A small image classifier, trained from scratch.
Model: 3.84M parameters, 48-pixel images, arch wide_resnet, depths [3, 3, 3].
Rows from block 5, named by matrix and row number. Rows with one number belong to one channel. Each number is 128 + 24 x the weight over its row's rms, rounded and kept within 0 to 255. All counts start at 0. Numbers have three digits each. After the name is the row's rms in percent of the matrix's.
# convs0: first 3x3 conv (model.blocks.5.convs.0.weight, 144x144x3x3), inputs 140-143, a 3x3 kernel for each
# convs1: second 3x3 conv (model.blocks.5.convs.1.weight, 144x144x3x3, transposed), outputs 140-143, a 3x3 kernel for each
convs0.0 103:107107120121108125125106137149121109143150121123130123101154153143155114164152109171112121159136115158129134
convs1.0 096:121137146126133155118125106134159215120151151145132139107132127116124118110099092142122118119089101114117135
convs0.1 101:108113146112122171152149134172111169158153157127129153137130121102137147130118099089117173106128119139144108
convs1.1 088:128110159148109107125135107149157151118130137125139135118094160123093087137153096142116147163105111114107126
convs0.2 101:108129099114128142121153117083114105112125124119114124169147124096128104094114074153095104119109111131128117
convs1.2 101:135133101103106129118123184128149128126139130153159129129127123145111107130136127114137150148134112143123116
convs0.3 091:116152135096134132103126145140108104144145127122141129109083131094079114098109112135106166093119141117121135
convs1.3 129:144111132128118132093097142151134148143117133119124136114147154167135133143073073105147153107145122084124077
convs0.4 105:113168110117142129137138127105155157111096151151120120131147136079124149111124139151015166185103080087111167
convs1.4 090:110114139144144113158109121129165119104142129144125121098152156169145150167131112070170131108101028112187028
convs0.5 103:127142160159136092158153173104133149113097125161141119095109121121089135184137116125137106116128105106099125
convs1.5 094:129175144136106062128073106106092108085071063111107078118140136103111120120131118107134156086183130119165141
convs0.6 093:142155117161123084090094110146172107167137122118147093115112124123137136180181121084120133129157141126117141
convs1.6 071:138146125135083106131098136153102075161090094161109133134127110129121139115148125123118152142142110149134105
convs0.7 101:055070122041116092188146120118063098101060215134149133148144164156133159144128122110126123125151128077099135
convs1.7 103:149125038169090092165130165166176188129151130126129159103126120090113103117137166155129127095146099109103095
convs0.8 103:125147114067147088146136101221194164127146159096121218156096074111114109108120130120140125163152103112119087
convs1.8 106:116125096120137117142125125097150149136138149100124128145150158137137141138131141110103130118121121117115102
convs0.9 096:130135167146149105145124137117095123095107101075104102108140116145136149125125121117153113128151117136144138
convs1.9 117:108144140123140109087078097132131142150126103145139126128123152122127113124127083129138118111153132099140176
convs0.10 096:112156108120096103125142156081088134140146116142131142156182129129119121118087102114159127120132132146125133
convs1.10 105:127133108139104074136141157130143155125114125126127136154126146141127140117137134155116119133129129138113154
convs0.11 098:082091125158125166136114136172158131114110098085110134111104119128144140145153137150134134122113133120124153
convs1.11 097:169150114151129080118133104089125125138143152132125080097144112123132147147100110089130131110122100148131114
convs0.12 104:121123118108170118153133108151134130142126103090136078140089112142106109158117173140141109148132136176122152
convs1.12 089:099103139127142150155145128167132127128108134133117088150089106179110103147122120129118178139156127106157142
convs0.13 097:112158084131133111094129158125139113118111125172149142134162145104113098139116128127081135135103133122103138
convs1.13 108:107119154174165132195139126155142134159124138129139134102058107096093115083172139148127135125108134080112145
convs0.14 100:113099147115100133128147151104114151142134119091120095125141124135111099127139130106111116117105114147127121
convs1.14 105:110146116152129075146141096140163146126116141110148145105097115133138133083094110144108158126119131126116132
convs0.15 104:121147144103126133088131130130175095192084083082110124130124143117113149110106126134152123133124129120138130
convs1.15 093:131135140108144131142124115138147153124128135111133131140137142090125131112152117116126143105139138102154121
convs0.16 104:168144059158135094127112140106098097128110148127090138100118169151111138148131148130206122092132091113082137
convs1.16 089:148109176158164149121098091127127100119077063132114073140153119165137079133137147127128094141113076144100103
convs0.17 101:139101082103002058000125130133155102133112137062108118131162156111128097107131129145132103148151103135088130
convs1.17 100:125057183144072110160118116130177121171188120140143146138109120116132131138126118104135117142107110117075141
convs0.18 100:110136127195095112104155091079194093113140114112096117096132148145135123128117167101124112122136140141153162
convs1.18 095:121136137137129053117122090106134121113134165110113132125163136137113134161126109145121114107157115121124082
convs0.19 101:137168133107137147111133131103143131091119119103089106137164132114137129127116121084141139098185135097191110
convs1.19 092:152122121146079098105086096172129138179152140137125138077115089123122114128087081091119124133113145154115166
convs0.20 101:158115122142128079143163069096093126076105132151153110108099121098106107115114113089142142099121126102140113
convs1.20 098:118105154122107124161133127143117115134142125125138120154141102135095101147130134127119157128130143120145122
convs0.21 104:101066126101126123103126117052114067116095117106136114102122119138110107120115117131132162107139127121089123
convs1.21 100:123117138130095101135141116147128124147117126159131171085098124073144127125142114142130152128121145158138135
convs0.22 093:078149152128159085148119075101145070099113099107147099135130084116199125127123087161169141136117135105139131
convs1.22 113:097094084085142101111051082134130144156143104137114142118107091122108117113110129116141153111101131117138118
convs0.23 099:099182075090157147110115113138099092119112122137103123159172125118120111113125110157126132149161133139125083
convs1.23 105:125134115143133080174181145154144153148147113155143114120108125088092124088130106142115138135133108115118178
convs0.24 101:194116108141153108114125113149089077136128140138137112183161156124080127144125125104080113097094116160129130
convs1.24 087:139124123120100110127103099122127150101098102113096071141177139137128133103149149109129100118136132125136129
convs0.25 098:153109132128124105086109131143155067087133126118148098128156139083134132106097104124164113122187116103151124
convs1.25 094:126142128090098146105138151130131141143155165137127128149102101121132091115138090134131163112128130133097103
convs0.26 105:092007069017080103105187085117070080121112103154114158125112098128093108121111128151098132179074141078108125
convs1.26 098:164071070127049118144156148183129117158145109116159112161146138144110098134140108089095122123106094120120076
convs0.27 097:160124132110109069054109092128096097086136110115121085118080118182110131124135135115132141123085155132099117
convs1.27 118:122142158113198198119123070166187135205187135148170130132118155119112158120104089173135109145104114131113138
convs0.28 102:119121104150121104128124129111137109135137112166129136129100088136123115166125114117137087106146106130134120
convs1.28 096:112138150153112137173107163145114103122119111123121126121137176111090118153088094172153149128135110100190097
convs0.29 100:158144126126160166128093134127173101130115092125086104151150125113080147111115144164112133123177147072163085
convs1.29 092:126124158113129111133109117107127158114129119117122134122139132102142131150138085121252091092217203124069215
convs0.30 093:121140175102169144134119136146144182111137139157156141143147140133120134148126152134166107143122072124125099
convs1.30 102:144113103172141147117125144139131132116129145102120134118127122151150144124113124151136127095147109093128145
convs0.31 099:141107114119089096139126130116114100139131124122157153147120094149160169140149145180161108142173121109121119
convs1.31 099:160107144155096109193106113121176176099115136110103136128137129145096106159126102132149103098121189129062192
convs0.32 100:160129121099153121108110109103134103131139079124123168146128103147141172148138120069108144072074137164074122
convs1.32 100:134116124161132141146136123159117119149121127122142112133122124178096123133133131108038134135050088128150152
convs0.33 100:060107105105139113150136059184126048152157074176112077146124132155132099136125115203113074145153110130124148
convs1.33 090:124129155123124131120075099207172120165106105128088094107114082123159096151139136128114097096133113134124145
convs0.34 103:193155126186168132115138119146163151134168124106101144122140126145116112106118091088072121112110130173154131
convs1.34 102:129163136105120104117128115157133144126085131100083129133116152131119150097113146118095118101096106135123118
convs0.35 102:140123167138150093129190116111162106094149111116130141090149093111163183100105170092146124101116135107121131
convs1.35 103:116180146125143176101138145162154173174170158125146151090152136124183156114140154128126128116144138112128138
convs0.36 097:154159094153146089151121083107107111107097150135137140122097098118141134120135162095109121118146139121142128
convs1.36 116:147136132128101087143120114111128118087106137108144147128128121125127123157133112130094148117097114119129124
convs0.37 103:141121132105136105117148091102122123116129166103101131151113120142127123112115114118146111143128158165137145
convs1.37 090:141160173135100103171051061126139126112146109096127132125167133132184137133120079153107143064114127065128100
convs0.38 098:121131168126097135146118113134110136150120147144128150178228150149169090103144167126115101097105097138156114
convs1.38 093:131148119150126048170151074093115135139139143150145157108112110064084119095147136122131123113113129127129135
convs0.39 099:102098092185132107130105121100132153095103169108100190160161109129130107088097112121117138165091113140109113
convs1.39 094:114129145108124117109118134089127120095061080121116127118099114113091139130083124151136117121106108136127140
convs0.40 096:115154120146135112113142114164121144116099125122122137129136101122110134116129133100132120112103127116120167
convs1.40 130:101100125102152142119124075103121121147108155150131107150081075212198130106123143064101162122104116138129114
convs0.41 109:180125110160159122129116135150107123095123135104127130128133150108136124098090144059097116152103143153122119
convs1.41 099:139127130146112085186124135158147149180150117168105090140165150130082128131078134145156116142163121122169096
convs0.42 103:120127120117152119093129150124123169093094132095110119122142126090093105127129111079099122143127123120122132
convs1.42 091:135109109113142170092146146130113098138116116139136147099132108115110127108092109131104174165125178160139133
convs0.43 101:194106148159144123131129120102099093161109082131125123164125092163108105123124151124128104133144124141133121
convs1.43 090:140111119134131151144109115091134148138135097124121090079140117107137145097116126145121133138145148137147088
convs0.44 096:131123103118129081091106136168109070140082141122139182134131143120108121141121124122131147097091134114112116
convs1.44 104:125163153161184112130118085129136127139141126179138133135089121136166159136214130170104117116123165088116174
convs0.45 097:117209188098117134119145121116176156071103097127172146142168120111109107133136117151116122111120102159115109
convs1.45 105:148101105103155126056163087134125158148126122114093112102116158137113149117108112134124132137098155119126103
convs0.46 105:144121141151131161139146157116117164115116161125111128166142128157148113127157111098127163142145158121176130
convs1.46 090:116130132168158123128142116106126137140133154154138149151131147137097143133089153172179156161118118141125135
convs0.47 096:071057124133115112137114145150110067136090062134107078101113111122131117128138153120116120130090113131112089
convs1.47 099:122119126099119159115123134143130092147157136149144115136105146140106143130098113135119110136102123116102161
convs0.48 095:135142143154145153130170150120157114136121105107145127142136120142121119137146148110125134128167151166164134
convs1.48 095:072091168083152147135131108116129132127107125090081121136141103158132126140139115087095148101130178130146159
convs0.49 101:118106083121070109151138138155145109127141096092084092128098115122141223115201213171138127131130100113100078
convs1.49 091:113122174138112115119088119124111135133108102092106115090107120105095125127087094140162227117120163116111132
convs0.50 096:103183151125132159104125142147163125161138145117114114101085094115112129114111138134187159091122152130138145
convs1.50 107:130144117113106108124146153144133120105098123096093121111107120106126118128116104147143147147132128153119156
convs0.51 105:015106119139127129182081142072151250097147148170080119114113095106106105122116100181115151090133143093120129
convs1.51 096:124177106150136090155134123148144150147173202113134189139149151127139135128136130107118135161112107147141113
convs0.52 099:132171165092143162128095119105143147095164161129163110153188152099124123126108160106101108148166139142155147
convs1.52 107:126137120140116161140117101125150167086118132112099125130102121140115120103123137141121120117118121101108132
convs0.53 099:079118128091126107132121130087134186140157173137128146090097098111130119140136129128139121113147118116168115
convs1.53 084:126109136146121138147130116122153142075163148080157145118141122094098108106099116128130148133077098135104076
convs0.54 097:169131147139107121140100135105090097117123117126103100108121108121117149172110133095112136119107138139108148
convs1.54 100:107095123124117121157129136147119090140129126123142146081083097093086084116101112131118143151092135128100101
convs0.55 099:083157173109122160124119184106135135114093084092112083097155151105147175134122129099097139136131118140154155
convs1.55 094:149125156176162130158152141099100130149119123156139148104136131099134136139153086130128096095138141115096130
convs0.56 102:140131140168137132137127144124102114103093126115098133128131141144121123118105081117130151124094144172097132
convs1.56 087:143137144181142159147135165107157166111093168123125074144116125123107112134151152126081136135152124103164151
convs0.57 099:094134095117124122138141111139097103210060131179018121138112128146134150166133141128106103147115106137108115
convs1.57 109:134120067135133114128102139132164090115112054168150117142130130124099132093130115134153117148124143129130160
convs0.58 104:024112142031136148160139178106108119106095179070092114154141162105115107129139122164133139168094124137135116
convs1.58 089:117119108196120106119152138145163164140195208099125161150127123110116125111119081120110119143124105119134115
convs0.59 100:119149170132116172126107134109123132136149143097119163122142127120132126147128107151097135130137142110128124
convs1.59 116:143126138132120162136123149151138139171106151160125134121155142134173144161143176111101099108125089136127086
convs0.60 104:143112182170103152123102105149139064140142120107121135159119156144110126071130127091138153139136148160130119
convs1.60 092:095104123104118117111146113128155155127165184105129179143186165106124104141110099147145115101195112097181152
convs0.61 101:122091104109096194085050134162087162128092179147125106113121120109125139138119105048122118065120159073104155
convs1.61 094:156142151137163147164110140197141147204148137165166132141122117092117109089123114139092101111062160114095220
convs0.62 100:136135108119143090129145123133176157119134162107141147115113087118109098121103107161101138118098125081110134
convs1.62 089:097174160100120141112105149133136159131121148116109144133097119108130142135132128122120155123139157145171109
convs0.63 097:114138125103132140122116126128084115126098140170157156131151154114133156132149176122141163109126116137150143
convs1.63 092:139138111137101105097101132172168131132126121094106124185125132160131114101062101115118107114109121148131087
convs0.64 095:120134108159157123098120089135118118157137135080134136102112075111138110122129123150174156155105134138112125
convs1.64 095:145109080140086108123115118181162162169132136167133124077146139120138110128138112096129155110126213108101125
convs0.65 105:100153094117162108144149198165181151152151153121165120165180143122123153133124128098124126104093114119128132
convs1.65 088:118144176138122107136106095129150118164164116145170151106122108099080102141125125109106107111125121142136124
convs0.66 102:099144152136136169175134150102117142144091087129055103133137147157132154127116126103145131121147146086124126
convs1.66 095:096091168111106170137086110162160151127111118087077080131082099112094117133103119159154128135128120127124139
convs0.67 100:161107097126170136134132116122118156120126142145149129177129133163102092126125112070153117131158128114127159
convs1.67 106:113142123108131103114120120092104104114119127110130144142158144126117133102078089175098117132104108140159103
convs0.68 098:142136144104100132141106126097123110086110116115105116105127097121100101155166142189099136227132150151136109
convs1.68 089:127130138118122120132099157167152159115139149097117156108120152119123136139095109185127140175093011129142000
convs0.69 093:132091118104106099115133100131160112091081091088105120124159172132115136130124111097104145101125139112091150
convs1.69 102:102089186087182188102101071176140117157175168094077112125107145127078157141098104181096115163115128151128099
convs0.70 104:185171136169160151123141120132104094120115099121123068174165122152113122127092113104162109169127135106125148
convs1.70 090:119123141152137095137143111094135134132150157145124113147142155103104117102120109111158115088117152106110137
convs0.71 102:131142175171156162151119107131112173117167131178187077115138138127125145136127131113129133113113155135137142
convs1.71 090:133113112128130109135118109157142184139170215153151134136117103118105126113107134154162114129135128117097146
convs0.72 100:105141162128168144127168133105142148123139141131095134113102105122156141128115146099093121135134147102145116
convs1.72 103:139108132097098093114131085129150185086116130106096099128106150085076120106118114116154149108114079112081128
convs0.73 091:122120137124132143121123119169139129134135132151153144147144120154126133137117115136122140091124143130095114
convs1.73 139:116128129127148141121109122116136132127099113177151148123071105132124138122143146102131143120103191138073195
convs0.74 105:124109097165106095255091140151131125155125083188093091112156126098121144125135171147094137117141112095093129
convs1.74 087:144212097126134106121113085118165140132132166127114177168126122092126109129144133156138129158145149141095160
convs0.75 102:099093206113125159020219078104092150075185128112155119118116113138137122149146167165137142170108135091091118
convs1.75 096:186157062114152083090100123102122168110132149124143146108136188082187165116120133105166149099157154125132146
convs0.76 098:164164104130136080119104117107162109118121139118132188144120158103103116137120123097086134101127132134152159
convs1.76 092:124119143104151154140144148122127125168145136134154151135115126127108132142114117140132141158147136136120095
convs0.77 101:109129084156184119132164176129088148125127180082161145114122121127096145126102102101140135046143140077134109
convs1.77 106:125182148128156131185143130183150143180178165124154158143139156105098125109093135167104120184109087148084133
convs0.78 097:100153090117156085144179121109126106097145146087149150133107111143110103100112148139108098126113062137127081
convs1.78 095:132118136156158175165135144160153128196126128189145146154134087124102104090109132140117096141110124163118121
convs0.79 100:105118146139096106086083097104144111138164059136106103101156152111129128132111114146134156177148134185150128
convs1.79 105:143149182143140127152125118132124139146132171121113155137171145157134131185141142117155088134163108125122119
convs0.80 097:135137111179157122119146100119124126095121130116108116138144138134116125145114115155139124111150141089111164
convs1.80 107:171115119129088089118096134108129115095134113100125101126133114113119114105096092103118135133094139136127106
convs0.81 096:112092131134128144111123137145133144131138157128122115106117130120136136139137151114121136138123117114151145
convs1.81 136:116111131133117123163152121132141127134124118103127116098085109122109145126142187074141136117120085120153213
convs0.82 098:101112146105090105127105052096118128108119153102101150130155121134196134109164146136088131133110122090138126
convs1.82 080:118155129111145123125144137134116145141108142103101133131135119165170141122136142133155126105104129121096083
convs0.83 103:089120156098118148125124140097116134114106095120088103105108117131128111130132087110128137097119158127129140
convs1.83 101:132096097145146130139133132157152094133123067126137099098133147143126173124156168114131156126096153135132154
convs0.84 105:080127192077117149098147123127094100085088072119099089123084117109102145146117149158124133188136121152151131
convs1.84 102:125089116130112153107144166100107132102087122158131117147129123116137113130171126124115117123118090121157134
convs0.85 100:125140132124143133101140169093079138113144151133146139167162110168093090108075115146117146128111120128091097
convs1.85 108:121119105120113117112144130131118111104109091135136166113130129066092105104116120081121112100117089135152103
convs0.86 096:134135149151127120116096113122116129094140131104166135113139149073119158114149150133120133146114130121145155
convs1.86 109:148134134102100135097055085170150148125100113154124137162136112148153135080089083169135132126116122100136103
convs0.87 095:085160092131183090145166172130106154121102136108110109101113119144139173158107119127120154115129141151124155
convs1.87 100:135128153137116146148127086119129109129161101105170136102124108104156140110172131113132115120120142134119152
convs0.88 101:131160124116150145129107145159117096118120126081120140136105118168127093145140107166152141151137150144100149
convs1.88 092:121127123124136115126120144138133119136142167126124165129136140105136177090101158108134091107130085099112111
convs0.89 101:192166154087121148156103113125096117124106136096109095135125123133116114133115149100119106170114122092169148
convs1.89 095:113116129142145099140098072102127163155188157122137102111109137125107165138110102102129153087081184124111120
convs0.90 101:112100139100119167187199138126091101115111119118199156147148147080098146123139132099127113129120112089099140
convs1.90 088:132160084114111083143114127133103111129088088118135109092111131113177142116142132157140133126149152132124120
convs0.91 105:098127140084085155122120175094154114120142104147126089160164145116135124126131126117162152179147116190114116
convs1.91 097:116125130113174138158163127155116146177151154165158177113112157111112122119129131153097122165105103135138131
convs0.92 098:124135133219107087100093102120074133126052120072093133151117096147137151136142153106106129055135134094143144
convs1.92 107:147093087134097137096125136096115130112102105150163162122119125128124106121109119086140155108162132162098111
convs0.93 100:142146111111097133138119135137134107121082157120140135119084086136179122140156096090117117105136095141138102
convs1.93 095:118152099124099103136156154142088090147121093141126109111120130117118143101098130123133119144148158171144149
convs0.94 099:112123134109133102097098099136111079113144064161182122154151139123133137097124137103158127130114097140131086
convs1.94 084:125087110126107134100104113151151116148105101153085073112100126129096115088106110101155125145157107129140155
convs0.95 093:145110080127113149121138133084071098136131136129119142137156134134115143106100107130113167153124137138108133
convs1.95 134:113135118138101104145138140127122150095119137109135136177109129112067076072198154133132110127160123092112168
convs0.96 100:151113146129122121119072108155127135126161097118137136115149145104131147142120133085114125187128102199168087
convs1.96 080:097089117125100122130110115129118110120152124128080095096094124112093113104125111106093164127113156163127110
convs0.97 099:083124095128170132113136135088148161122134127156163109157109142124145134127138123111086093122118110156120123
convs1.97 104:121133171135108133160141162135118125113091075158142108158143107140126141132121122148092142160136082123174135
convs0.98 104:144070097125055125099105127133111079152114138143142159094073085183119094153161140135159123133155087130142126
convs1.98 094:161090138149094117153132117090091137092125136114120130139127104145156117138108094162083152155073076128063076
convs0.99 104:137158095140119103120112121114130137089114103131137079107134142103143121068132122156134108118136119163133128
convs1.99 100:173140115164136126143179162115062103122132135157143113123120159146061145130104158122106172147098163127126140
convs0.100 106:113090169129111103152119114133147130093101116116139133140126114118148126131127113118147129146123165139150159
convs1.100 097:140159144167127094172169170135137129105083095099135147127130146127184159123135124127109130118133190073135148
convs0.101 095:136098108122115130153172140135118088114115070129108128153117096113134129104102099134097159111089109111097133
convs1.101 087:156106119146157154147142101138128107090089091100112118104134135129130113158159118088118118113111155134157155
convs0.102 101:108115102123089096127154115060181175073164139107151137146128156142118124135117110163149117161116096113092141
convs1.102 095:108128143123137130143128169149128134125119099129114116140116132102111115138113150126132134155133110149113079
convs0.103 106:082218195147125043107000138199136113157103094125089165082084158111133176097114121129093163116104177164155122
convs1.103 090:142086110112046107132092131189141130103117154087123120162154181151138122128096147143088068108118102118141132
convs0.104 102:126142150132143137151138119128136120199154093153116110122111133120120109133117097113132170127137138089142115
convs1.104 081:141128134135148135130148109144145149122097096155131102111099091088099137133108129149145162157146148187173125
convs0.105 101:136092088162139105181126126119119086105107107161105190099086109123129167100114122142110127128139112133110135
convs1.105 099:155155102128104113163148144089096094146117101177163109116130152091098153113134147121105124141121112133116062
convs0.106 095:079157146094166170105141180121104120111132133126147108153171141132178145121143123114095134149135168176151163
convs1.106 080:107138131132131084135125130129139163128105134117109117167152154149140121124127094136111142114123153112125113
convs0.107 097:118106133173143100156111094161128097120154151129123130115126133098099131137119105117117146129138147135132141
convs1.107 116:128144109112124120107118132126116144145139172148130118150152175155119102102081104116112128125139134119113117
convs0.108 100:135160124134129154155126146145091114127080100115140107129152131114144139169174133200121111155123115140063121
convs1.108 109:119117131135131098131123128135136158147140124125152159111101114110126137119134162113134147139139066121140092
convs0.109 105:129141167163151138151151113149115123147149124118122138136113103146131115130127140162156127135157093108137118
convs1.109 096:120116159149114143158142120141153139105083109152125143197119074138167093106184171134123164126139133108112099
convs0.110 097:140153104165150147164152138134126078153124140120113126099116094136127144125127133157148151088128140122117113
convs1.110 073:131143153159153146102111125146119127108138113114128122160120133148134142133135160123176139135158121117164075
convs0.111 104:117217127119199112121166084120164084143163119106150094111116137151120108122115109114107088102107102143103092
convs1.111 105:131156152096111088078072074138068072119063076114137145112135157082104120114075115154153121141152145152141144
convs0.112 099:128141111159124112153140119123137106090135130121158156102144131111172178124104128123174132143133123128143130
convs1.112 107:122170128120098100126111117127154143093135136124120152126095114107142091124198119145152120129150117114103101
convs0.113 101:139159129113152123127132123140086140131086073125137120127113134111107102097115124112117109138164105139127106
convs1.113 097:151143149130158140133165105127131120139126128132136090174156129142133130135181126093131124124142132094064218
convs0.114 094:138144139133163135118120116141143125145123100141111131159139122122113095131124098120125121135103135149129135
convs1.114 114:198182126174128092149139129148120115141118097131135115102144142117140141136111096120125114139143128160138164
convs0.115 099:140086136082145140127118088152140138108109118174138167071081086149243190103099074126119119114133125117130137
convs1.115 100:108136098196145098114105105088117139111103093165138136059071090105184161089217141159122159117105211106100147
convs0.116 099:153144131130151099128167143134119138158137108155111123130128112161149119157124106101124151117125135115114133
convs1.116 094:129117111138134095154143100097130147162161173160150138131088106109135144099101135111132159111099129171153082
convs0.117 094:144159102172161131142161103098098119104164119118101091111113112114123161140135149125141093140123103129112080
convs1.117 101:192162127171139133158132134113110130166147141161143140132180168131138147155121086109131117121156155113131135
convs0.118 100:166130124137120128150100160138125174126107129151138118103119114132124114127124164136136144160129118134132133
convs1.118 113:142114107125160137114121118114130126107125139076091126106122131116133171110102091083202167099104119146118133
convs0.119 100:138081119133095122129115181096159132113126113174120124134100124159095118157136164155157144072120098061140113
convs1.119 110:137164133162155120181151135182145149136131102108163150087102111106119134137123120171062114152121102100088169
convs0.120 101:132139126152086129170110161158132106151141163111076143147145164138095120190079076102151179127153141110181095
convs1.120 092:133142110149112083155109080151114120128117115112117150119148146095121099123098092138108124147115118134135147
convs0.121 101:131156149097112127155148145116183221130165194155110126110125148122091133118105131167161128140136134089085150
convs1.121 092:146111114159150146135143130169137138113144146101149127110098133135119130127130131159160130157187136135135112
convs0.122 101:099117077076109089043114097125120083090108137084097123137149101149158120132126116134140116116138102128109106
convs1.122 091:154173138177155159129092134153148118243177129159149162091125157098098123164127106108122085093115114099094126
convs0.123 095:141090091128126097163117135119130122106103114155103156117125142124126144129129145140081127147127141135096132
convs1.123 104:125155150085114170119116117108106089169116127125152140114141125111122093132144093108126167121127157119139107
convs0.124 097:123162119125148106126121128125139156151119119144131137143140164131156146132130139098106146116111125133127134
convs1.124 128:119120171143131102166171132104125150130109121166141162166119103101120107099155165133112127130105165173107159
convs0.125 096:050077106096115112114131098117093060145137083129136153094104124120106104107122108200145151117127149106122128
convs1.125 111:157133134111081103116113083135122139099092106107077103148142137170157128134150145126142108154141126126123102
convs0.126 104:094111101135114129105125094115178140075103129106088119162135141124156144119128136214135122090220152147168185
convs1.126 094:122115148100104135128074132104096138082097113101104108126128119111123120147087116076078117121140139136104136
convs0.127 102:148102087103118156138167147096069184112122148150139119095127123109119131107104093132144162075083143135064140
convs1.127 090:155066126137096177160109127117141148143171124136093114152119119121128159162160149140102151084178132095118169
convs0.128 099:119135102147165124133123126137107124182098113125119095102074107176148112199195119104100147111140148137140154
convs1.128 083:140193136135134092158128098141102118155123112124125135106123124097155197097088119080104148077121133104115114
convs0.129 103:128160136127119128143101153118134139118120123115123097096073096140126144148144130166104138122132116126132161
convs1.129 100:124107091115109118104101102102110118109109117112097099110103079106123136166140114096126143116095127107101107
convs0.130 095:162113134116163105150150079111092130131130124116099137175150109128147147089124133125112126141136122126128147
convs1.130 104:096097139125106152152141134075126130131124136107088101141133140107127126092100117098097176141103146142117111
convs0.131 106:161159106156101115165110073126140081076097122134099119132135142136104120123095101129112137170188119096150133
convs1.131 095:144128114157122079182126116084109131133137079126147104116136123126126144108131135046079117121092150147093179
convs0.132 094:140166149121136100132141129125124114179108096131078099111126120111139108130137124118127140112122150121127136
convs1.132 118:133102126127085136118086119120160173113107118127104098112124121136133137108115129145158140138130131107120116
convs0.133 102:157041118148095079162155094109128164167156156177113133116126151122130128113128131170125137156139151151120137
convs1.133 085:167170105137142143124132125183126124201174150173152138141145161137127122132147116130117121132098059123112050
convs0.134 104:092146150072110131168121115116096108073094095138105035121152150129131126118125130148119124111123154117123164
convs1.134 096:122101063129082143127102172133166166113143158098106127129134077135140068119143126101115176115134084151129096
convs0.135 100:105131127117125131144165168136100191125093138081113127094132153122135111102129133102143131079128125141121133
convs1.135 112:137099097123107210100124145139115141123087096115127130115142146155163175156128181109127161125166115142127124
convs0.136 101:109151131126147111164167077112146099108126110094101148132120119103109133114103168174142118130120153087125137
convs1.136 099:140139135156169123124130116118161161110173184093136182152135128152170162115162126128155142137152074139155099
convs0.137 102:121125159106145167044101129128100117140100063113186110183127080178168103138114112138136153134133154204140145
convs1.137 104:141122117125117150128145125117127166108137174123117120130148151100147165143120151133147123130112134096131121
convs0.138 097:135136063249109102159095155105084062119113078146116122123111153132126146145129151084149167088131144109131144
convs1.138 112:115106114119143110107118126100147123166201141173205111122125157107124111103119118134144141129122114133106115
convs0.139 098:101099152107123154089080126129123127085111119084082100183113090148122119147121123010096128075142159134160192
convs1.139 095:132132132091100135081126130150130159173133151159135145117116154127135152132127141105064130120058121100074211
convs0.140 105:113123088166180081156127111155100110160162120131142065138112123127133155120158173089134133175127141201098129
convs1.140 093:117124123146095110144108099129126175104095149102083089138125131128152140119159132108115153110109194177138112
convs0.141 103:178192149163166140108183144173169103141153093102145116115124160102118114123117107086120123076152141107109131
convs1.141 105:148163129127126114135103094188166140111176142070127134143144158127125147123146134151172098128155108131158143
convs0.142 101:147172143123126162121108150123121125131152167152117129139121128118131130139121118149132138145107146147155136
convs1.142 146:106094202140113152110102090125145134118126136130128111150096131150086094098140103098135175133113084121119073
convs0.143 103:129140074144121116102112170109146134099154113090119111118142124124140128147141137122095077176111100117142125
convs1.143 085:105122133120112094148144112062063119100051104138084126092082087138123111115112120098148147105096208119104218